A small class-conditioned image flow-matching model, trained from scratch: soap at rate 0.0012, 22500 steps.
Rows from block 4, named by matrix and row number. Rows with one number belong to one neuron. Each number is 128 + 24 x the weight over the matrix's rms, rounded and kept within 0 to 255. All counts start at 0. Numbers have three digits each.
# fc1: MLP up (model.blocks.4.mlp.fc1.weight, 1536x384), inputs 0-191
# fc2: MLP down (model.blocks.4.mlp.fc2.weight, 384x1536, transposed), outputs 0-191
fc1.166:110104154127140129133120103136110082156145133143078110129121141157135127156117158163130103124119100138118132100130168142127131166138138122157192148137117169119114123129113073104136131171084130110132122097110092124143072154134149145141113120147133145093134093149133125091142106119090157186134188091103133145151154157162184134146133148120125135134111109099126134111060116151116097131087136162117132143094153138131118196132132144065143134135125163134121102096124114096069126126140125138067161059121133133117118108125134122163158139116135159143171151122117099127194133106084117080
fc2.166:127134141115120120143098106118072119155100120136094145143148171140165122154112122114105169126146086103147127147120107115160143118136162137133129117151141137136094102124124087138135156125099158088151101111129131087109124126110145129118125149123130105112137113129125107119116130141151150132120137107146121136148129158140117118106157108133125156173148152134111109126139180162161119144088132118136114150132131123149153135150109103095130144125119112166135102125137129084127130115148126139127176213108106136078158117138119136153148121126120117089127144132117115143124120124135119124
fc1.167:167092128133134152203075139096081123122164110121123162123141077106088155110118156088121149139145124123134076145120128116104133142123132128122133081141133139128108117131158099170132132158148125140113149126155103180113141153095102152121094109144129130157108127154119139196079152129105117134114088108148138116155143102162146136150105167147150120106132149136124100141095084114136148105066152135100154110144128126136142105105158130136157088129094127101107093108095121113172108143117145123146157118095135126137128116124088110121143155133155140124141112111120097118172118131096095140
fc2.167:107123102149133145064112115107118122095118098118116150127135106112106095110154155154150152122150125134148186103120143128115126126117127172168110118102131115178141159132110119155122166153141138144145093128120154131108126138164106077086139138123108108153136132132127139064153090100163111114166120122120134109137105129103113094104093121107173150156103082103163143122157104077146146146062122154190150128070148083133136108086082199114139117130133116085130148149151171150111133101104174165141116144092188130146113143125146115120139130164131061121152089159108130158155164132130155122
fc1.168:185121139122164140110167170146135129098111143108110117170141123176086117157124094123108102135097133141139155125121128147146123154070104088109152079090146166129126087156073149124094150111123165103086113163148120143122126138115132094165154117140051127150100143143105159104139122106136181135145167160085138105128139142134108108110127121138085139136166154091108132088130125089106167132142148128093136148151119091132140109154112173120093103112130122130120137135139135146117101127095164142118130137149077127162086154158143102102108173152140187154157134127098154152155122124126129142
fc2.168:164116136158102124153159122146151081074142144083130097088068136185135140179128118089150124086140109131078116145108133114105088151125134163113137113153153094140129095128127123122174083141149119139133148109113140124134131124121185118106151149152092116099135154112103126099118125105152165125100130081086136099147158167074147096129074173113123131160095112064155155161125123121112151108154124125077132121152112111148100084208120118128151124107113126128146066154111097166162111122090150117125155170088087136128132104127172128154140122136155094117128142071155122167158121123146170115
fc1.169:133111104167173159139129157148125105111107174130103130136088116158160120138121107121132118145123073154129079099107140116079118134116091133119149115153140135109131137153144107168091135143076145101162117152163131137132124163171093152117134148148101162130140102131157097093111100154137124161145114135152167132110105120163121152116120096169142147158138040158141128127162135158130070145163156126176151138153102135127165140145091161181095121123143132130168143148089162136137148160124127144140125142096127176121170134113153081156156103124111147149105116153141130129121121171072083118
fc2.169:107118148148165137151142131136084146127122128117115111126175082109108107121133139111089155170106098132130152122151127109084109143117137127133148112101144143166118137159126126180138150103100121120126143133147066113128150175130084154125135160124087088104120130104148152161184154157130171121117148094139124130139138121134133193157127156114147104109119132105123148177104097128130094117104143130124121164098128132167130158133158109133113130115118154092141101115068150119102136141109131133143154118107204165115098103132155153149129175178135133107147200115122153101152123147183205117
fc1.170:131105119102121142149143107110132146158093108141093133113094125112080137145081131153119124078132142180147138143114120101158096101138131171108166143138139150101106150091100156129205113154190119065130094128131108160130108127119109122131162134096132069173110120098136112135105133150157177109128125103128161157125158162102100109116127123146137153072087109152099118154120142144123154118150147134109103160072135180142123099130087126112115166122114139076130133127170120148155114150149103131134108176091112086104095120160110115123151091148141111098111141165138125109141127107104072138
fc2.170:120142125085138145116124116102100110125092125143102146159128112100128142137141122105132123156124149075132132114134132157143114112100117117111116127132128126139127130121141120137075099136204133075118136122120160123157126123118107155151114148126100139116139131110134125138142140156158191111161141109160160184131096158164157117133169141111134127148170115108106124117142124159128132112144141127150151169183122177100129121112173117117131148127121136132146142133157114156105149132138132121110128088130131091150121149092143120119120142141110130162127109118118108094121157150149169118
fc1.171:128114162120099117126148124130158122122128144158103116127127126154121094113147106152165116132065090115158138142151109150165162115110119139095112129107133130104143100156144107140158149141143172112150128166133130096087127136130116114157120169140099142132144145112167135110159134121102144122139135104109141132115129125130152111116126106111098130158094093151134149105110124133131154117125108132128113109128096126143150140134113095143102128094129126140142138145124145147105116137113140097141075082140100132122119132143099130157135163154147118134092123127149147078135148178108148159
fc2.171:132155113138115126173129108140163140075110125097113114097144149156133126096149122110105133150122146173111132107126119122126135120152108113095136155150125128141124111177115161100129132121112177111154095075138097110087155111123132112149140150133099132120105127138133173125141137140141133128120133101120120135129108118115132091112110128156128112141135131140071109193146128151114149158104108120104121154165128119137091129150147101124119097146109126118129110118118059131124137089096113123149150115142120162105125137088150148149139082107127111108126147132124156153121107065124115131
fc1.172:082110143112120138112197111115099123122159159150161136098094136115140145116141123112138126109114144117139175137160178112111157104132114090102181105091126119111143127188115144117107159140120126167149101144132105118131089126106129154132118118168146113239101179096105100113121147140122144132145139157145130104100153119135154157133104102116108142114100114125126168110118144154115172164113124136146134107149136096098096111130093111134078120168108138133139124094107157129130125128170117152122132129114131150125117094120126134108118100110115106152116110090134140128090102120130162093
fc2.172:121137109146137128119184131094100109125140172150161136126155151129149117104149108149131136154137111152137092113145141141148164136129128147168140142090136121137126119158128128132128134139138116149160144129124127122144119141119134121135122100139180125089138107095139167120140103103106131139107144136102145103153094146117106151106116157125112133120143102126113115147135130096141157127110100118125126122120113113142157153127149132134135137108100142119136120157063100132133108137145124104103107119089133157138132083143125124104111143144158130121144154145143141106100149134107103099
fc1.173:147163045107150127111121156122100097115160152102180149125119111134172085126128143128109107160141089133114154132124142146088147116117127134138091093147087154154159190125146124188094138101108138139141141100119146130106151136167092138132128132093133131132137135103123140110112112145098130137142158112126115104125150123180158135114092103100143105105128138137144127131133146151131117139148182134144101140091156132115155134168139142167100144156145121155100140167127094103099122109119054106122144164154146122152110148182149147143124132159147131132131105108132108127090152096133100157
fc2.173:171088132113138158163118127151092181115131181107168147144140115119134142144117137119144139132110110164119120101141132140098114105104145124155129135142132135146126172130105136145173091128128112132126128146132124093104148112110095133120125134122126126123143136146155131152119127140152114141107114109115111133162116122070114109163148181170129092102125178136124143126109173099123129133157182110126158140200095116126122103155102127139134117101106105152122137120112169126109138145115088153113094126124126117138156122085119131143137139145129127114137146113112114136130113132134151132
fc1.174:115179118175097139124124136163102121147116180108125119124161097095116102146123134109120130134131101124109112153118133088139109108142138139146121126113114092167159104127099132157126142150139129127100149130152146119083118121054161113108152149114112140132116130147131108124149155176162116102138102136171089110123089140072160111167098137131108099123141151140118165126125119157112147142134082154123140149119105112116109138146085121150138082108130107134129102086085138173122133147120116055156154134140131113145150151096125136160119114163140095127142120151098129154118173120151121149
fc2.174:111082141133116116105134158141084161149133136099131087121089081088124124160142149146112110108139105114122153136143121128102107124163161123114185134101151130127145148172098129122138156112140110103112114109122114108092133144190102100158089117155131129101114097091102154086121099138123132119100095111088110157171110161163101141086120129103114120067127145114119100117127104123149176126156112122147119164150134125119133138125158172168148148121129135159133126113120147145108101123119163143129130143156114141132102152140151133169129148159097123087091136138145142116117110158101148123
fc1.175:139102164118096118122111165120133151113110120182079131092120125102125145125121148122145115123158110119133145140130114130121120117097121114109118123150127154108117172149147158131137127106133139099144104111146131123152122102141136128126134144099107160122124146130132108139136104153124117119131081114121161110133121131084097163131111133178122092129128161110156092147126120120103118124124109127068139110134119143184167111162120137131149132124072113073127144100166128106097117177156127113089151102122142160120126121133135157119110111152131137129142098161126170097104128147120100107
fc2.175:143144116096114115122112169140138134118109169163079137163138137083113127108145145130128170124128145103137114109125115118155089135128134153128114126107140122128129108122145143152123131105150096122123130139113130114149138137129099145128122120124130099127141154151130154121112166118121133116115123153153119120142147134160171153145116129124098128128164097128152120153157115122125098134118143114163125111134107135103129146162127137116129112126153124122123139161159165119111129089135113118125167129132138142150150126127075136108112160150115101086147132139115149087139126123145207114
fc1.176:149138116095108151157128152126166115108105179130156150095124131108133159133158142143096139115170133183123133159139112132108173106120125148099158116099116142132140133118125094124132140119133134168116138144080103132127102129126141102149142137151122135089082122134151142107114095115087167133087100141095102125177147155105126153109126114122123144144089075118138159123143124150097157176139163131107155136089106150155098142134139105089111133104130083173138145145159141137128165121132137127089152115107154099130138130145109109117101133178137123124108126069134163104124164145105093113
fc2.176:167131143093131152094110124135138109134130133157127151116139168084136128148109146127114146126108173135131138154110135138101127118145105114135117131087134112120129105118129126102121109158146142130115131108124147118123127128127114123106145112100089120156176132114133076129125177157138139138136127133147089125130136155087119146170116147095135130145173123110119118109151154108093111123113110085133136142157121135138116143117095115142122144110126089157134110152168105153125114157146162120138160102086146104135176138146138127105093141071149118143118168152067133126145130132137099109
fc1.177:147085135105094113088121151083102146133136084145124138184113134080157079153151161152129110126101116119120137170131144140107174119143167123094135138132140124134118075076130141116176096116127171088124095133134151140086103183114151091123129161114160107167130126110113152124122151143110148139169130141159103126114152149137127133140122124117108158130152126138127125119145142103127117094140182091127145155106102138108129148120180124144147145107151164157117135126077122160127104163143169099130118120099139132129069144095115114163121203120097129082154097159120123133139132129133138145
fc2.177:087123135172150145144144119117159127128123059127129130066125123147131081133108142136127114143161182117099089112120133140105147118102123127125148119151125151116152145077097121175145128135065153107169118110147120050116161118128106112158156143148179097124108128146114118113120101158136112125112151118068099133094170165130112106122132106121079128130116112139096113115066074103160095113135169138041145149118118158141199114159121166090105102127151123122134115080105126133129141112110123168116160104145133149078132135152172118127124136127134131126115095098094114136125166103130115113
fc1.178:137152135141095148059110124110104097176128135151106122118133150094121098108131147107121109135139141160131097154105112113139181161119172109174128146088145149129102117162129127156192127152093107198113129076159145099112112188123140079135152114146195095115132119139152072117142182170138106131139112155131146125129144138090069130105094158079125139121145100107126151120134085125131133139132134140115137120111151120103130118099102129142099108125147130153127119103111130098149172118170087077177115178121153095077124137135150146156108111144167119098128120160135120143153132122165140147
fc2.178:152123224165111122137167124117090160131094125082128133162168108108127164096111147129130106093120153151146089153135134130117114175123161166114155118106144119128137092155143132154152141142079126175064111177123100155081138148107104146156131126139108102122069130154145117148109124164173127098131109119128150101131158090139160135123132143197151139137071130150127134125108113131125117127095090140097116118096143140135110125129163130109126087158108124107131142149132113118158162149144071137121131157100150109129131155101111127113175120125089086139152142129118102122136105177137171131
fc1.179:078112142102171125170137139134130164136083110129103104154148140077123089137119137157091101061124093109146097141146118094149132127128127161146151142110137141157131028075097142114123160149121108115182141114135128158112141162117159168110159119092108162142151094134140122103122128132148133092169055104117108142154104113112100133140124135140128111112092119134087127145090128171119146128134099136096108112132122144140127159123117155151115144104126122100109160114120100116121112167177115157100103114159158117129158155154133138123112159113126100117127129116149137114124125115150087099
fc2.179:079144128097130125107128114136101079146096108127111100111115134066118163160133117129162158164171102173129175128116103149150130124168114108101142122094126101095092036075155099117160159154134163144151123130110105153113123163139159114135179110131149101128122127162100143130086153149146132121092086088163124111112141148143174137113140106097156104134151119128107099154156099097128114130132129129113159114098152144111083152142150080125121132145125121113126155114122140131117124115165148133117118152180171128158092164096134119132129124101160122155134134114105144122122126122122190124
fc1.180:124139143133095156102136144083130127125160124163155116129106116118146148166149129116144101137085114077109086153120151132105152120139142119112133106139145125118130152148158183114144116128144128149142131138133165160140137127130113151129121097108119090140141164154153094090140161091131084150106133134130111086106128102128139133131127132124122146112143149108133186173184168159131117121140103149162142091135102109093131158143129126148139172111146096168145143120097139133138100163108125123140145137114115113128052162135120091143106160150156149125138107089121153149130087175169123136
fc2.180:127112137129119124136109132106137158161133150172153094134163098133138105131103118114119129109148093117101144107103121122099128114149143118133133126109119104154128175129124157110112104157113110134169104086133078156132155132160101099123128146120113120130126144150125145126122156105133111113143124126110119131152098136117118110134169115124130105081123130104115119109116147106113142087120159142111132117137139142150096128131141126137126148107149112144116116131134118128129152088142090142121116144117138088126146147132138120134108068142128119162104169160154167164131123128110175150
fc1.181:145118117168154139117131147119132117184066126146116137150149102108130145172146180100103115133151133140157112162124126158132116169121130116149149088119158070084171104152176134079088162126135110140138168162121092096166066124120148101129140131154114150134105148083115119153140096160114156118134121113100116141125134145093112096130108154132120107112143158176143033162156108147087094132153099130124145119109099087076133146094115116114145163201109127226102113137133121129152110099136119129142138150117103138115111121140122150102143115132120108127154123143179125154111159136097115131
fc2.181:099156130090128168165115102144085147144110135157113149141109192103100130164152140124115177095146137082142128113114149131114129110167150144113117086150166143151115084123100133126151195099160149091167141129135150124124098138151157178180116152109099126091139121138168127093168135131087130140104136119154144050100165101120136179127122127160157112159105114163159112114120113151119097110144093140145102155123157078117147160102120150121137152079132135142110167116133153127107165094136039152129097067114123093139142087166146148127102083142215163138115176086108149169128111107162095122
fc1.182:119170135112105110130168121159096117131134150120143118115124132125148124118109126114143119134133116126134135121108088112114142141117112181116101105072127088076088133133125121154121154154156157111133124125151125131143165121098114127128204157113107108092117122115154158120076119097141137126144137145140106101106109093113157130097085135181115135118158094125105121161090045092098121117139094124089125123100146133135135106114109147116082101097110105143144155115129090101125058140151127150122099123165137141115148123104099120135083132134164152108136157141144081162124087109161117136
fc2.182:128079111113124129135142146173096161125168168118162121125171143147147101110136126121110117112118129139104139169141135128114136203139152100099168123085135136142076131137159121135125145117150087122154112123109140139157128102152095162129162106137082102159132123118131092141141138108146155111131153118130092090145150098141111100142088129102119125153127098158155130110126097151118091131146094115144104155158118100156141119133174128129135087119164134118118154131141165144129155139143151098134139155136132145166106117125136135142118120175059106123137127105120091156136137135106132103